Weights of a small audio captioner.
Model: encoder norm batchnorm, decoder activation swiglu.
Training: adamw at rate 0.0021, 16400 steps, batches of 128.
Rows from block 2 of the audio encoder of a small audio captioner, named by matrix and row number. Rows with one number belong to one channel. Each number is 500 + 50 x the weight over its row's rms, rounded and kept within 0 to 999. All counts start at 0. Numbers have three digits each.
After each channel's rows are labels from the 100 clips, of 14976, where the channel reaches its highest value: "responds to" is what is common among them. Only what is clearly more common there than usual is listed. The data: simulated sounds of rotating machines with and without faults.
# convs0: first width-5 conv (encoder.blocks.2.convs.0.weight, 128x128x5, each kernel summed), inputs 0-127
# convs1: second width-5 conv (encoder.blocks.2.convs.1.weight, 128x128x5, transposed, each kernel summed), outputs 0-127

convs0.21:550458469452514478548473557442502507476511519458576492467571513463573576488521438456576537524410498498497469354464518618486499460489501474588411475464495458563504474516468424498519523516495530508479521536463434575416493426512584473509512554486480483459506451480508526396305546507445511509547520432472445339532464463464445457472550444511437491441497519461527539487490407521496581483521
convs1.21:504460535488504520461529525537468553510525532510571445497512501452512548507529566561554450532500443551538547480480568528466569529551552484431555488579466467629496455580556533490440520528477566590484496555602416503560488442515464471514356378597508482536465463521505527578396401586554453510533534555618549477508486520496554527481589521488480480491505613501459530557496519568499441530454
responds to: speed: slow; conveyor; clipping; text has "clipped"

convs0.50:508484573437500534494523484429499548500367414535450496564542601451369385644429505517522458507490481495486514510520524491532564512480487519504542510472499461462482553349496483509485573480481500480523452476493620457473506481459501494504613573437498430559449459615467507525499496499545494559362511478456508491497498537494476532524481499493531513387520608522493467575479551577485460496474
convs1.50:593503556504567500484494491485558488573535527497480456491475331487508545481511447508577508540493488469512484487498543509528502513511522475496473498461521574385519568348479504497522493523512483430461519451512484530450498486542521439464394390521580525473504542586519515507509478491485563465342562495522529530459527509510420504450376514476487455504464349582517462511542558466615514504594
responds to: muffled (low-pass); electric motor

convs0.59:469451532470558423515445460506445477461476384523464446522525534389405437510477494460437432500442452549525406542530456492440531475467506494572602432510520505415479584504429463473538462494440453437526491419455470406528500455467396453492439578432440491544454491546486605541559416496470472502484490538507522480510512379605485480556527436425506578482457497474436502474484607477485498500501
convs1.59:629505518482541430526460451500608528520508540524487405480506503557394543525441471385550535463491436443523445506423480534436533498520486457522452395409501599426479532410545515481526546519482441406472615474491466489428436524432521500583507465461561502456498484554513498503444519447499485445465557484434389501468438364470466499443459511488432496536487465492532463478550531459532545481572
responds to: quiet level; bearing knock; fan

convs0.57:481477498446546514483527502493473535584407499379405537558527563396397508611417526469501451565538548541484509574529519447533550521428455526481500610555506532519506482517514538532500571465470546429532525445475575491496558518491541577499522556551520544520503477416597549445556537457553455526494491550534518564530544475488488534550547536555484489575500544495574537355533513485585595399493
convs1.57:500482476506460548472669453416491580494471471522531523440547512493439459498434524582542485415357543459542480499483535490487449486561472490478432403440543486442500488534490399465512418538451437596432474463498508447560506496507495535479556504560412433482577613521572549443498507483576431499589548571463487470525573530480407423499498543492513525510420572479459505506468469487478437523494
responds to: muffled (low-pass); piston engine

convs0.93:484503528523512495468480502517517530499531447446445522494507455545537510446523521503456466540512479464478519539557525460538485519451451409413539526494422566555594493543493467555332504427452550465516549506565478458498467486483424487500597512577449474372494485488465481538546448536475486511540447651571589607398403490500514574517455513499453500509490545385511425493520544433518375485498
convs1.93:438502562503527516510577486581603401472484468526559556471454520508452474488485571432491545523523459451496387384577520532532489509522542505596482501440516430500456490510506453419531462588466525500459561474463522396457560366556500522519451496423464464445463561529537487450517574497421534498449484608480441474433517387454504515486536607567483448561522491501523512470513467625521519481510
responds to: muffled (low-pass); quiet level; gearbox

convs0.56:456554473429504521479439476508457441550409481488446498600557508482531427526432507537443483471457533524560466553481550490498557476572520440528485521509510503510513504495548540436514562524392447526435435538569584475561549515464445426521559494420515522419458570495425516540562541466491536464417495481526529569516516486463521513530582503469552475502585455442481546480477553623317522509355
convs1.56:495532426499536452490527520447545504468410526419454498423453557544469554445498631521517468464477477384471469506517451470542458546360470497496481474468527540398476467438457457528552426579475432386459536450502633416510489538459506513505477535513551426468464473453557455427539548556552457487449470569425501520511560508503537480464437450554449469566519565462471418493610537460549494505522
responds to: quiet level; gearbox; muffled (low-pass)

convs0.121:497540506504534514409444436545454520497436524492558557540500599556575449496557590481509509450452497536500493465478483479544579516579479454402477510500533520533570530516491451468517564482539541484485468560459340531450565460454472502543481502519475558537536488483537434575471515366579531543532522563457492510388504489419486534483524503531523599590556565555402600505535442541582405491524
convs1.121:461561443520476489545551381458515465475519434509478504432441506402495494479437491544510438449429471522507461478508500490482527492470500549577445481441492356565487494562503479481424472517488451454457511525553471487498420519563503419477600547570407454490523552514528517505540489598493498440539487418550491465548495458523472510481551555335553511455417544553476422539463369571452544418452
responds to: speed: slow; compressor; squeal; muffled (low-pass)

convs0.52:495500473508507483496521538475497431484440430531533489510543473518498416528479476531508468515469476489638452529521569499488512522469459540402536488527512513330462492507528491461518492508472571474524530549541550516504545689523470542447364403508485443452451503489480482548490523550430526454459533454512507442565513482511468487541266553518555450488498581518515461509460485530467434477464
convs1.52:487442582436521553475458465532592551416446473445498540622543667484479516436468544534543499521466537471523452434482512507506571508389494469563499504460487512496458498433526446490548543456504414438457569508524467450532401499547563512502558633337550550525541497583486489547482489432507508541511512525482499500444487500447471471430567450521484473522601565469485451447539520566550494497532
responds to: clipping; text has "clipped"; gearbox

convs0.46:461563411535606506491472459549511528609515500540535569528446537443510452504507516538473533497409534507504450534546592492527492522531538515471523503502569482460510491508347518466430439531533452389589528480607548473492516550566501568490505569458523530518485411540493578493494553408532512551473509520499495515522617469426528576552485504466622571490578512446465555403434547575477463528446
convs1.46:515484415490565379452486496429572454425505469455496572460486523461426516480486483486508501442415466484540479455445472416522494484406458543499442425480467500441452440536585474540493393545465481535434558470463489428392477523489495576460521512517451355451448471476524399432500554514523555403483487557482475492534575509439399414468447528585458530485490494496437472464567460446557541469489
responds to: speed: slow; compressor

convs0.122:487512584445454507510429435477395512448539473401468565558504603521502510462501516546482538547450525506524449508530518419530557549469521516572517543471423431491497521513557512468450465448434415475491377503547581491556480558494436585447443610493479488467479538527555501464596492572481532493537413513651487488507497453503527479472532459416531431433561458467504549386502589540470482505432
convs1.122:550505497462539426523581458454470449482444521466493512444473528598509526478456494459539492481423450414510462404491460552519381448504496464506458479465592461494478588465529424450602495490442474529446511515479537415468494624454461480519562571381502402394457591540543466452517533400456518462494544541419385501455531448473485451447499482507474518581497534463484486453591513529492486478562
responds to: quiet level; gearbox

convs0.25:469517519501574476463482532498441459552478437547582537520593428515501531531549538433442424419548520423463456562405571458450496461541452435438446525580583528420503538504457542451555556488547612429502529438527435522467499516396611432505534552526458540457552465557422487457469584470557517510513537447430492494459446495462494460465541497489435479568413523578539477479525505518602506420489
convs1.25:526469438467397510526436403460471538508505519523543536503465541391437412522488445502537462495550520522489477455445549473544519516464529533544494512458564449481460577515441518568446425402514556508546516525407531458480522477547455389454529529452496474533491585498403521512479463518552515553555490599464523534508433512456424446576505557385534549394489510488469471547402570549405522415404
responds to: compressor; speed: slow

convs0.81:504567484443437433398470483479545472448437490456371512508478484535576551488555538494422457496442506482492519519443546453531491484432529413531422520508493557491511494502449537485516510505490496405439522513489386523451559529422405456518523448451523511397460523577423474639556421495538512453509440587440570509416459430394493531473443498521518532459477449505435528504452477447461392469546
convs1.81:447478429588473505514579492493449590509510541474488510515460560439460424452534629506499445446552485466476443510553504526498554424506524522489550498417504475476486397470450488538509484565488449478579512517533570418521509425483548514482512617487430515555506420511576481385531529570482490536481564623475434489647583481469424516507517493426465562521511423453505515519519387499456544545482
responds to: compressor

convs0.96:498544586567450443484470496486464481513357541459429520453476465467450557540490483459488489459507447457537510570469465519539544523426535475554468510443521500436491538427468450418459443456524503430448476536496470504496501461463461408493511428457476526513509478545518403580535489416537490455468527491494510582514498399377519529378502573430474392342519466508473456479499493459432419479608
convs1.96:556529567458528567493391401506471484508480493543503524491484469461465456523477627556434500569650448454433443531538459514536473450498516470504495543432525550559532538461424484541536455395494549561499503449485494460513508581545505436499597535513511465511454490609512525493481467581559532450452424659561493485501521495512527509579494429568633462517517468473518529575507448516490554553458
responds to: muffled (low-pass); rattle; compressor

convs0.68:519490439532511514521520460478572536487490568547498496418449380364507616466437427497447535528562498505465469538436529507433456546442529522434457502543544413584498451495576510500549506445492469513528514493468341521469528425485589525498415465460531455506481485470529581525508563518583525543523526473521456488499482523421403496523552484558541440309502467516504519550512431498505474535528
convs1.68:451491540450415500492539346556398456520473513567529529517487556383516490540496445459487533461466527541475415443526517506540487453549504520496485545426451393545490475569455515530434448468535549521465468515535458480486445561580421541510387384570484492541440561510347452499488488546546487515478484545539506482503473486456403450601555543489563485412514485516512554550447518588490478509458
responds to: muffled (low-pass); clipping; text has "clipped"

convs0.102:528524502484548529505492543517549524429574539506578514499585524497519547509546471512612487536535521499648478451439503563539556532560539543539430573547476501462549486488508507520567522533568570507469530539559341614462549491487555521460506456506519565482513556510489483477417469518536500518484566389456425384487515515367547410535488482489479523490524475556498541525547479517567471524649
convs1.102:517492441482443483512500438566472478483482445536553482459443471364522475479493534552535357510478434524493539530416498521446463536548519513524486427473561413512470537536465495489393477390513561520460502527526438495515461536508402396455533518549435461525476520540409513579454440532415463491495512513587488476478390486536547528504475478380486508441495541540487439612413452514459527401427
responds to: clipping; text has "clipped"

convs0.66:523515479532484434669459465452472494520598564480515503495571549449524556549463504429472514434504512478482515497404493492507479482387580502582421456471529459542546477518583434441460521527523359464409453580537477486412529420512530517543473573551499490551461486477567499500507553502455479503583488414577472537500492438371473523376503485507497464499506522458507527502437454503487591442479
convs1.66:502507552455486434370671521474436498473447496511581548442476583488438432475460543480472555492445489479485493508580475446502488446503454547411561527552416491583577481530489464487533479517480557583403451480506507468531482467499496519604484401536405496533547486569507443501458456606560378425536497533552458485559582542451494501498524495465577543508434553526497549473491483527459456554496
responds to: compressor; rattle

convs0.49:478507474479569520566450518528454558540537505591545520445481292535467537535488426466502595424508445550527479451505549580499490464528571501522481467364500456594513476455479473440510486550496547539521456512533465541451442467554558527446435403507411534535509447481463509452435524471497539402489510442529447387449543424567499429486442526492475486498498491461556494493543490423460507386499
convs1.49:461442466599471530402522437533505545515475515472524496503487441500544475423515610542489473537582433491450510458486498538555443421481461492470553517433509409527436548487518586568391477564459527539561594503439465512484525552529491560473514407485475513513480462520465520479461410505553535534377491550516511543527565613555527424574460469377482572513499392473466482537506582407474461472507
responds to: clipping; text has "clipped"

convs0.116:504516587433467542527494601494407555529508462465427495578504696548458468493512545587512443549515506468546510517552535480502459589462383497575528586512494427532502471547506464571525490562434484602456464508475581470539511525468426534543572585425522482533581484500454510490555533439474461475574539518582547488530453533574457528401492527516478538480493586553538500434505473531475471464471
convs1.116:545502527517626516483527490506436384609534487504500472447495418622489486512496526477572526573495544490472403453501488576523447433595543414468439508451525520506490552448513489387552488498457508546470528466507412428489496562487535497592547444525629557470476552585498501506409460535503536531483472566472421469505521524417435433433554457460541521542469473500532424477557587539506482524557
responds to: muffled (low-pass); gearbox

convs0.53:489467371497469536522614458527509497614509563452502450568520519516463506492485562512501496646523462527535476547585582506490533511489511518491582504570487469492520511479500545554547492462404460492579534481463531432528549510634458507400461561543555497542441559485478541481542531574499489627459489588518513576502567499548579544548512507533608569479521502510466528522374554540460540518461
convs1.53:545496500501493418464472420476578515516442513551506447473491413516493575543418496465575537612526411420499439502422467523451541505452473505493434462464563546475460535503482444456466437509451558469401675453490373476479474481446460459547533533486474439414494556543586455465431521430473537479452477499486499516483429405408444473513461439540529436502477440507506470457442499443572521542506
responds to: muffled (low-pass); compressor

convs0.88:430492422502526508552511527518507519440582428481426560486506491468452499500484516493460517472504508509492519450533494502493482472621584590436489497499523506520509519502554520509467506434501485410452506572537499511521489476546493573517501542444482435504449564532617465521524534362464533540461500513551473515371315509500480517537541549481658556520526488438413428415486548550537512628496
convs1.88:497480508527495461418545524478561401508538506477491545509532512497591472474510536453556522485414459502491441419425458486527485466483434669510409551491456465490483449468501515546567477501500303546473489495479523519501513472522458596477478479464541462457478517523487460531544512535490551542495534503424470553609550507417462480470422436482582563541460515596490471381593512471488538602554
responds to: speed: slow; turbine; clipping; text has "clipped"

convs0.97:499505423520558399563462438543482515515489542499551483503446490482483486606497521454360475457505521541444535613382532492480505492469478477492388449460486447506510503526466465451493497454522401506460468547478419456439523468480498470569497404460502462558502484459451526555531616408548535523469542493482443613491447400375448530425439482546461517426492445453482494530506448508522566425446
convs1.97:473506467519452455441555511508424535550506512500569495472512471454414523474510546535453537470512511572500459536599498468513511455486531515464595557457339471535496483520503619515419388531482543500496480429506514442502457528570494524468500503500469487574494475515530415492453457551473507482498416619598505483549594586443453442611546505489556500411532468475484537540356509548588471553457
responds to: compressor

convs0.16:510554584452399515468491544593358523531509523478548488574490664573495529463638539593576532505539491433560529497489489469501539532498463497517535597563483475449526477520558466584503514488477530573556493511481645534572531560427480498470558554487582520501572464474561495504531485536580490509579507471539505485483510574562581452482524525482512498568514525561499560529450511532538429522514
convs1.16:505464599510596547467476498497481432561485482513499485440483385573540504493490516499582477561502472483453516475476526501469455500588503420482428494465577507486484595475471473416540442472476511512433581512517440458524479533545500423570562403499580501471479581552498523516438469489538520501381430552519542477360501493442455473417437426502578442519522502553518350446566568544546496456506
responds to: compressor; clipping; text has "clipped"; turbine